A small image classifier, trained from scratch: 14.1M parameters.
Rows from block 4 of a small image classifier, named by matrix and row number. Rows with one number belong to one channel. Each number is 128 + 32 x the weight over its row's rms, rounded and kept within 0 to 255. All counts start at 0. Numbers have three digits each.
After each channel's rows are labels from the 100 images, of 14976, where the channel reaches its highest value: "responds to" is what is common among them; "peak at" is the part of the image that holds the peak. Only what is clearly more common there than usual is listed. The data: abstract colour fields from 500 small random pattern networks.
# convs0: first 3x3 conv (model.blocks.4.convs.0.weight, 128x128x3x3, each kernel summed), inputs 0-63
# convs1: second 3x3 conv (model.blocks.4.convs.1.weight, 128x128x3x3, transposed, each kernel summed), outputs 0-63

convs0.43:101160124034157146132155167142121140115119122141135070087086134152133154132127154094154089142117117102107156120095084155112037087117109121105080194124114119118122098147140106127121111091119116
convs1.43:118138132129178108106110164107118119160148079082117125147138074118153156139149061136122169135144149082127097086138066043115099122153132085145148141146124069114217156135114139129162120067100117
responds to: bright
peak at: top right; middle right

convs0.48:094184140100162170111020134158114107079135090123136048143096094112079118093159126081138126091093082108088116124168130111054071124057077118116116158113105125101165074115135112085109133110134149
convs1.48:139095129109153137176097171185126127157115167114153077171170085124131156168116097133158091082159108150173099138113124200111105143187082116129111166086091118121128067114167136163157141088087175
responds to: fine detail
peak at: bottom right

convs0.19:071112142158085141168073089184141127102135104135099117143125119138098145138126080120108126016088088128090132182112114142124084076129095125117066089167153145111141124059122100144177122140119098
convs1.19:097143152145138132162213086141147133148059141149142163095096155119190064118126183165186153144066109120159147165130113086167091185112159108149113106131153091098119153123154106139119084149075077
responds to: fine detail
peak at: middle right; bottom right

convs0.107:075133088116049165137167114160128116125168128138135102179151132185098087130180144120146098121143084127081121148104113083121142208097123067130124091135126074091138094084124066141118150063110128
convs1.107:168144133099118126084187151119106124118083167144125130156154116134170122131075073095096120193134091053146190118119118138109132123186141184138102230126123139082137151059123092109148146140120129
responds to: dark
peak at: bottom right

convs0.79:097145151109154173126112146172123126115156092131146026127152153143130109143089113071124129132131131127112089161171104170117123101084116121151064088074123165158136151093127091119107143154167125
convs1.79:162144164122150162078138132109133211084126148136135095164125119137151149140140085151130123162119102097069128095119161165221223174139169140143150101103093138089144098057139056134121194069132229
responds to: fine detail
peak at: top right

convs0.13:101120168141125102113147135131132126125063098117086130089103108113125143140155119097169092070101153104121120163119120138082066084148042136036084121120200136136128153074158144160135114114159143
convs1.13:121154101139157063165134136120120145124157116136146161125148118123146108180182079116160170183126139064159150095141096064073064142055166142137094116161164136125170192154112100128106069100108093
responds to: fine detail
peak at: middle right; bottom right

convs0.83:060153109125130116145140167153104111102126125115104116094071104103102158100094136102128164180120089091110117127112120095110098115060129104099082137158124099133170107083152126081128136099104131
convs1.83:170137185117177147125155115140093174105182159108080145141153093069083128186097126103086154093142139085146148099185099095106130095144103110127159168101156118102154120123130127178138138121102130
responds to: smooth
peak at: bottom right

convs0.57:089162107105147111073168122147130120108135073091129090101115117135106048112093165062106115155106057128097118140143135067152087096099137116119074104109112020159169122121145223136098112162129159
convs1.57:145108141136144083166103146132123121140165158112114151137094120110060173081139057079107121147125127174127132150137149156122181164217080134189127125145132100156102097155120044083158185115124198
responds to: fine detail
peak at: top right

convs0.102:131150059168102161134079107148154126018175128122151117143102134145102098155033127131111171095125120111158113113150178144084173119106143130115083104166156129146115169119121168121125145168078131
convs1.102:084147160135195110158090085163132113091102111106158147053097143155068151136154136093112109115124136174137164101115177147134118122101163095146140062127090111097166144161133185131147108131144135
responds to: dark
peak at: top right; top left

convs0.62:044149109096078153038144166175083105095091149094143116097059100119111141122126132075155115089112128069146110132109113124115113124085175133093096087115090097170160119132136121131122142055103124
convs1.62:133129157098157129096134153111152187138122139144139127151171142087059117101121141064122079123143131093141162124155100129115146095042090145040126158137128122125184173126107110149108173062120142
responds to: fine detail
peak at: bottom right

convs0.55:099166128098150146107125121176126162083123137131133076154111151100128166218147184153030116152112133157129145124103090133122177120130074076160120136112125068127135085096146146096150167048132182
convs1.55:141126196087127128107127183136189122123149099215084123184138132160135164172124093172075098167170167121111128155109101146132165149164145111127099183138126151125127142119124108081165103121130165
responds to: fine detail
peak at: bottom right

convs0.41:108150117109165138056119166181108154065129124145135051126094130163083163103154107080161135105051107051162145126104114085062146161091046115058166089126153146155157115122134105150117138137134129
convs1.41:131105071109182075129078137152151090122075113111100111138162127129131118111194129105110073096154136097136104118152115146123137141047120149029119129130110111112173142206094170121078145082096130
responds to: fine detail
peak at: middle right; bottom right

convs0.111:067128126155176100102087056177145011128186130141122128149120115129096070129118180025140144083163113088164086139129103177118148209101104096102107112091160145118173080108117099129118118095174162
convs1.111:154132122137125127166104111244092125132108108089129194158135089152157113161158140252147135110152192107118134136117089116132137118140146091105169140086193148102092061149100153084132123132125138
responds to: bright
peak at: bottom right

convs0.121:118099102118043151134201121207105078115138142145148093118154172097164151123126135067121095121117136138157177150103100076088191151165161102135044145154143159127118104095138119138134125127110121
convs1.121:125120076113145133125146121109137130126135083136174125125129074143076128114094180106146124117045099189060175135107100084173121159135132108111175117099114177116087161130054087083118099096101123
responds to: dark
peak at: centre

convs0.91:089129135094155138126121159107124115081152087168133082115128139133147137103171132112186082142133132101117108114135083131106022128148082078129125205127085150109122116140142152107142126137083133
convs1.91:113133130137143128093112137138135089197093090076116120139119121098166138134105114090133156095126157113140096059114037095076093115165136069135145139128109142115216113162147171183125090098117094
responds to: bright
peak at: bottom centre; bottom right

convs0.88:117134059147093121115179102118123128133116131142086082118132152122106147133130067084168095148094148143124116156105133087147104116089056135178120139140119141070142111118130070137085099119137127
convs1.88:130072152166098154139161158080044154087131126158133066115099078135105161159139132118137177170133089126017114143060146144155177163173087157139166122130086149161093124127106146028131106155104106
responds to: fine detail
peak at: bottom centre